A small image classifier, trained from scratch: 12600 steps.
Rows from block 2, named by matrix and row number. Rows with one number belong to one neuron. Each number is 128 + 32 x the weight over its row's rms, rounded and kept within 0 to 255. All counts start at 0. Numbers have three digits each. After the name is the row's rms in percent of the matrix's.
# fc1: MLP up (model.blocks.2.mlp.fc1.weight, 2304x384), inputs 320-383
# fc2: MLP down (model.blocks.2.mlp.fc2.weight, 384x2304, transposed), outputs 320-383
fc1.75 088:151070167140108167125137116137097158113160134113110113102107108106150151127095139117124120178146168143083097098128123171110126118133158138111160177122101104081188094125080200149074135162090079
fc1.76 092:139177139141100197097141083145081095117197180215136186144079119108077160103161132132115177137134142145109175091159139136138103145082101156065135133108178117145144192180088121076163161043118135
fc1.77 100:110175112130104114109121157119142095128109100185152088155066107099075133043135131100123185145172173100084169143103115126087096159092113108152154117099073137156134205186060050101126151088149102
fc1.78 103:141164143176135089133156139171110123145066149095157134094127130150172111119080123109097077102170169139143103078158172110110134098113179064153160069121105103090165110156136112092106099147148129
fc1.79 106:105140102088089066096080100128098192116161148130098203174112154120075145142121137088119144096122151173094127134168172114075150119171133200124103125144161143078139122152130134110120134091092144
fc1.80 106:142121146131146130132117103114108181089080136126101161164149121085134145197092117126111060147133140176070131175167110169086109111202117103156174131144147150137134103111094115159092093132156052
fc1.81 103:118107137113128157157159097098167125155148130157158162104105177147137146104127101141174110091125159194112128079108132092139115143118184169103145112064122103080126068137139110120155081164145174
fc1.82 102:109185146103103162198133109113070101129122138172119125166135084106092083102075110133120126146118136084123131129125132089060141135130098125143146090075092121117083082117072117128124083066091092
fc1.83 084:137143141128125089128130153103093180124091189072078110094145160142120080119156190126166172179103132082184122092139117088114149144085191088077144132125122126079132157106128202083128131113160171
fc1.84 100:179197120116106121130117120154092128133133155111097113108072143098062131096143159118127126171084131157095152086164176103115164121096122149134131137113177090165100123126101167084189148133116131
fc1.85 100:167154136097077105124152123108046130102133136151088089139124078112122147156110131107129126151145088112136127171110136125066108145182130076177150105091113161125098053140073114170117120076107122
fc1.86 107:090084160132172117132156147220137148183079107142108166096083164153173108160119164103109193161099164099158150151138138148200124167098121086179112078089115086136141187147111137130142117083173128
fc1.87 113:119074157106157138158106117103116156142090131148142150102141133187111152091142099060170111141160070148139097137106108117165119086142150144158108116104083158141133132185155149121123134082082081
fc1.88 107:115096148175204101148122174159084154165119058137168110129123156183080115107153116152137167079178092129116139088137147175125120167123112114140159117093078162171116113129140103167046131103115119
fc1.89 084:140136178098120161147136100167100096140041205108148071159094189137099151100168125158123135130116091086160137115156097101106183100065094126130100123172187130090020179116097139062096128097086110
fc1.90 107:166122122155152139105136149145108166122141120159114138095174148137110125094147202129124114108115150161150063157119121073182099113127097093181111138159139136126133156146114154157161119128139113
fc1.91 077:148132143136193130142146043132145107097104182080122149149105119140146116086167187086135127141091105096155102139165089102115127107066112126083131157145192134127071188111100178109088098151091149
fc1.92 099:137104123100136199126150080075119132114122172124122200102099092154146180139145182061144110157097128092123159135191093107150109151062121097057154156113126105121096126119138201139133089052103088
fc1.93 113:137151155157108069150178091109088110067126142138100150140161115111099125189154085140130149192115167115102122081158099106089083163113143190137122121061058171174177142117165082163094108099180076
fc1.94 096:122092160142104119168066075170135137162182129129143178077195123110078136163176188126102154131124132130108205129169137119163157136075081115106162193123135133094173105131136164198129143095192138
fc1.95 117:159133127113184089151147110097123148121093102118127116113144097090137166111153103153137150171117071127136046087140123089085091100181105105137117148165124107202084121132041116095160140151117156
fc1.96 103:078117086167146084142151180113174109156109100089212165092127127109134133091146182128189153131138158145126175088163135199064133070161141148122106173126112110124118231125120145123160180069197123
fc1.97 096:140124174132134104149107141116163103107196114126107148134029122130139201132147135121122142085074130122136094165124072071096138114161120121127121105116106178141155191133074136092139114128135156
fc1.98 099:105117114124119170171127140106177087098195107093130163100085119104146128123148137160122126132124161159133123181147169079132135050159126135047123177119205122181095069086124129138072144074057161
fc1.99 083:181142152107158125113141157147143179101109196106153139106103122107169147147123125121198161133119150149107076117174088112135169049169110091150153113129162112119133156142057171123118128071117143
fc1.100 104:128135075085130114158101096138095130147126152121116160091113145106077111132090172125120093153135145135168159211142114105084111145125100115136091125095087095146105113187135145090131097142173145
fc1.101 088:176133097126153108109102104137143211136114172118147150158125115080112104135209145143243110157104068080178141106130077138060107107056163136105133078144163159140095144159089210121120110080151126
fc1.102 116:133183156131108122129074153074190095112091089172106150117126163147128127074089085160058146172107082109148128149083164093097136082187157183151130167108107117086123133129032126157126089106135175
fc1.103 120:167118123070101149151123103096150114091135100123110168072104105204148150103126078097164149091082139115129086178105140063075103133113120091090085185117167128134174120159089126186127156145138094
fc1.104 117:096145099123181146128150100117172107105130093124077138104108123099122151157079142155122188093119107104160109123076115038052121110105115173162145083119064144145127132189135070138146180146175175
fc1.105 065:114107117181151134183104111107108161166037171093098170098032145157110057133154130058159136165096117085139158111132099065123141102068063109124113158106152110093110179081089192089133137168146183
fc1.106 103:208098110092118145173131128128133108103100118146192089132131151134118155153112057101150156129161110147119063147091139101155105117172149120179125119152118101193128112101100148165142135164179137
fc1.107 112:151110068122133125129103114141134098104078046111168124137087112216108115145120079152119152130161095144111111132134132099086215088113060144187135063075159121150102186159102172150124131133146107
fc1.108 089:169124117162153138192110101068104104063102142085098208079128153136157130141140149103109144170136101158155166154134103093147118140126112084131143123114146143118093117118130128158146100135186141
fc1.109 112:157120139091124133096145099161117151146123128107073119090133099130182201073112132099165159145121108145188133086142121118122127128051133163153170120108086133095126160072100210152109084152088116
fc1.110 080:163104151134183140171128091179140154166093200070088071156103145079125063125147122111147152125123113093113130096159124195153166087057112135106071154104138097075100134095116205106108100118118140
fc1.111 087:181159184082096120183092141118124088136136151080121120147089165147127154170155136124096145147033118094130132156091074094102106102154104150137134132163120197110195168148101175137123101126124163
fc1.112 085:138129164116184172137074088144128155126097167132076116104080113177082091113167113113126150198153097094136124084135112050119172112075072089138169168088138114152038200136094133112132165127148112
fc1.113 105:146071135162079077183068101082119145115170218138126096135119143094122107120127146123101128117124157162114141089126151137115129125133160075103108093109162173125116154065079063098117071166109125
fc1.114 120:099098098179125130177112086126167136120136111103141136131172144151083093081154127124111075149132133182151134148112148146127145144111117125131130171178106132139041139066164105122072108110067122
fc1.115 080:124129148168176164115154147136107138148030154103125162081076210103092135139124097144156107158089090079142120159140124118121196125073119090115124091090148086100065155076085136038112112118105121
fc1.116 095:109170132159165127179145150092105148160154094087154210135136177131128142184154164134125141161222144146121156169165122071150148126131138143079097133130130153143116103137155149207112098070162177
fc1.117 098:162143139128162088112135122185167159164131190111085159144119153199140126124133119108139181133141172125116185160140145101160090137146188131131115037114163128144119225137142138122100119088185156
fc1.118 105:118160185122095141196132137117119133129113126146113215102139122125162185125167143102139131113157148145179197084146066106109194121097149101130149122114118164132133177142104113143109118106150111
fc1.119 085:115148176127082109138094132096126104125108191113151081143149079093153157162176121129103128158134107138127122101101076171098156141138142101131119076120158152177121181148138157093123219153090068
fc1.120 103:154130104107094037123146142104146124143107119143123136136082065153128144131092097087090132144126105088126113152126176063063132112140141099189139104090183091155106072139104105123098113130149084
fc1.121 103:118101159133137136162103173061068117075070141146090133115097065117088147113211062111136148120089088196158131167096116176138142095124118039160107095111175147148149152141112140171123138109098127
fc2.75 094:100192109114139135092066196129058085132136082085136138148165211127146153134059092150110121158113165128075158120110173110095138127165091159106087173136113156110111133167100091174074058091114153
fc2.76 101:132071102120152119101081132141147155168151158114114102105119181064135142160128152157107119100135118175141125161167116139143127099094167138113156165104142152084144127118136135205127138117162123
fc2.77 101:133054123118152139124130144140084078119120138111101176186087175118108115071115144125091152144080172167169143160137130039134061110128109113225127104079152090070128148132131122133108119136138081
fc2.78 103:106186092047120150123119134149134099085130149143154156105166094178165151117067149125143113144127105132128149121196166121120144142098129096127115033145108122097171124115155129101083146148098149
fc2.79 108:148117144185150156167091105152077173131111131144113062158154153147106159111129103090187107167086116172145076116098158076091098146087196172103115178093135114133102101150152147108099115169125122
fc2.80 100:142152150177123121123123100145108149087162125120189132146185133115161117128116169138163174148080116178139137040164119106147069159149121137070150158108108129143092102112135159176167070151116173
fc2.81 106:146088094102152133119167070179128086154176137132078150156110145080180175083117110084115115167111088128108149151117092185120112165114105106209148141138099152096155124085182158105097129099156159
fc2.82 092:080109099125124172114130093134152155108100138087146140159148132114174130115151121196135145133092109158177124106104121111161123169115127153169127128128104155133105120137192136169129064135092180
fc2.83 088:167110109168119160154078123102150142132060092083086126119077147118152054143149156158159147185108090139189168083113125118129166131130149144111084135133115121162151133114149176136199107168133141
fc2.84 100:151140130117133138176068152127148111115128097108092125171123132103132084126088214182152162168146161155137126137140148133133153172171167158066119135106190090155160123087150084092165054139131104
fc2.85 107:129152143111125110095142116145136168018145094074190161132189129124117136167123173123100175142147140144123107067175079099171143137144112150104163065125151164146126219159159153145090097143088156
fc2.86 112:139176140119170097114083182112089126101069110126147174098212173118088138066078139089148134096131131197079145100109124116130075098074128080155104074195097160097182173114168132151123066121088124
fc2.87 104:130115164108169113091076063105142156120109086198110161118152119131103202113128146084149126106167120180142112123181093170126130156147092079113063142107097164127135121110130167168134129104056101
fc2.88 105:100137112093090103123085088118154154087082076060087094133136129120193165128134159139125077125171149127169182144091135158130139127115112132205124089111103102169146180077149120121068117138145116
fc2.89 090:132076166160156164112139129111122181106123116110107085110085100155180099105138095162159156114151102125123158124181116144141141175123139120060101088122135089134150125109133117138192091101090103
fc2.90 107:140113149111128119115085085103171148094127181072125095109110144163185096084135179181104123125151123167154125141056100185138155123156131108144175119060156162163173198106087164119139165134141133
fc2.91 081:157110096181107122175150075103139191140086132105118170190088118147162119121173150157155192176095130110122140122149102148114125145156127157086147127160118112180188178082123139137106111120101161
fc2.92 098:155103093098150117145112166169097144144141102114066114155171139158164176164055168105080152129142115134163136143174106147131166157149106173083132118189135098168190153130169170209180124109085082
fc2.93 101:103172128103086184204102090104167114163141134121070134168131130104116119102165154114074087072117123113158066112189108173116099126135127067073128115102163148137165107160163133182132133154111147
fc2.94 095:142160166100080119121099178124167126135154135115095115164166098115095173157141116131108150130140064116158043104175072056105169147098081072190121180148137168138118084140133148134176118145096202
fc2.95 102:137101191084103086138091113148136042134214128131169175150139109102167157114133128185143095109099093161030066139132168122187141118136142127190159167130111055115093137089130078136125173157120173
fc2.96 108:116135126123133107140145075081117126150114162166131121019092095102080140069154160124196126122105088165118111155083062077137161093154105146168121134212106105165124103058081140115150177121113212
fc2.97 094:104157107109063162124139130116142104153193099116099153111144129139125133105115121132099129134158094195120101100123166174158170137109138144145112104162131191095147144145154150137165123111157124
fc2.98 103:144144145074113110174157144097060125138126072144104101137183194165123142121109119117103106084143197157136145077082108192068123130143129113080044137086103173121112120202143107169162087121211080
fc2.99 090:133142170140109077151154132151177155120117141118111158125094092120141135171157155194150156129140182130182119040106101100087165113093098121097143070142124111165157164141101136145164082092102190
fc2.100 101:132102114168200139104124106156190157151149140156135087134189113061133087135064148118169091146173151118113064110108160144099155153188148131041139204159175087132139083098118085104076123178118098
fc2.101 096:158115120158189114138128105125147194095132175120085133177112149147149080071234164156163084139105175155163142096167147123062117094135169058066108098149147158172151167144120107152172094125089180
fc2.102 118:114157157127173141101079080096167151126169080136143176150150139138132127094088123135104170185088151116105166140095104145056105154125133147091121170137107106108138120114102180175126079051144114
fc2.103 113:100136115139090104110139051122098143081126106074122117102184129090119128125160175170159120125103144118128078053109140142139128125162138097023132122128128164214133151050150123116139164174117115
fc2.104 105:155134146135092108159150075112155136061125130102118060065207097111116134079136133175171145163121103123064120140088142127092123129128114156133122132183142085186183110133106100076163140158154215
fc2.105 058:144140131125071093132115126139165151136064104106105211167103127130181093120155110100160125166130187117113115141145112121120103197120109104143133104119143130179166140102170146138158107127161142
fc2.106 111:130104101208136142122160108136158110164167155172131077173182154099081112170115100110124046159099097109094116152135142082138090196118077154099158178130159124127163097136146157076104144189154102
fc2.107 106:181144141127108106161130098138160108160121150125127125097171138158123079114128099124126187069176142172181085141141119179153164115129115121140168090114116156146147108090137108111084158132179134
fc2.108 092:111161126164166121155144150145127107155096098151150084116152146116123177125070146122161134157136123103214112159119171104175148136158122095129101061171187157134100091114134084131154143095093133
fc2.109 102:117130112156164117126101075136149135037056161071154154163131164114195149142111183192200100138156163097105084095147162118100155100159151127136134123117122108218128088161104095130103074132136164
fc2.110 086:125142111115150146153092089134182167126079161103133155157109122119152104156131127110184110123148116128107148096154118109121148158178069107092119135109177085175176168090131143225117062126076116
fc2.111 096:090111140138085124049125102092117145123181146134067116121077099107121153112142077109125099100093087171148053097114142186105136134107158176150093082221124133098130148155154152097128110074134100
fc2.112 091:084114072109137104172136100118146216161101119147100199163098118148145130072128104144124083139163092140158146035110119096142173109071090096099110132121125140136098101067126098135152167144105103
fc2.113 103:139115106135089192181124101086152110098135181148156101183124129140146098143119100100131124097103084186184154122134141170115106165109121135140113148111140132156144157151092085062152114151130145
fc2.114 108:119124108129090118132137121107075153071141114169117107149170200111115144098161088134116136118142106190081093088086117165111112135171159132121106202166060117151106138108152083168096087135104141
fc2.115 087:135098129162138164098152127069114187141098092156118135124116179106150094100104117182165155136162094143134146106110147169151131153158125100073120086093141064105179146080117148147168076175148115
fc2.116 104:110160203151081110106117116103138138132099131121138164126242193103139126061071150101148147107110183140145124108093126155143166166153091149140092117084128172123181165059133077134192102123106104
fc2.117 108:146119172081160073112122148179129102133105130106154141125226186108151097099090118115122173116128175161127136180110144132147115095065152098178136097167123167073124150140163117151155100088105120
fc2.118 099:130129130115145121118147170096145183133126141124170125129171169081184074120089174098127133083101149107070061118126132134136112118139097128083128116126163081148094158169118109143148114150104122
fc2.119 093:072114099094124171050118129123115067144205180199167090097139099097095105128129133132087157111150102130117090159110108225118137187109103163136179127175126128146112069157119104088094158150172131
fc2.120 095:106124116135120141099090139103176162153180139079150180168182100084144152151147091101175113155092137149061070132147111102214147120125123143070166134173139140150099114106103164147108118137128122
fc2.121 098:094194098100088106118084088131093141128190159179096140118060070147204154111156158046136127075113106154116154151110092161106120112134081122092084117070163178145147135121131174122174088049151121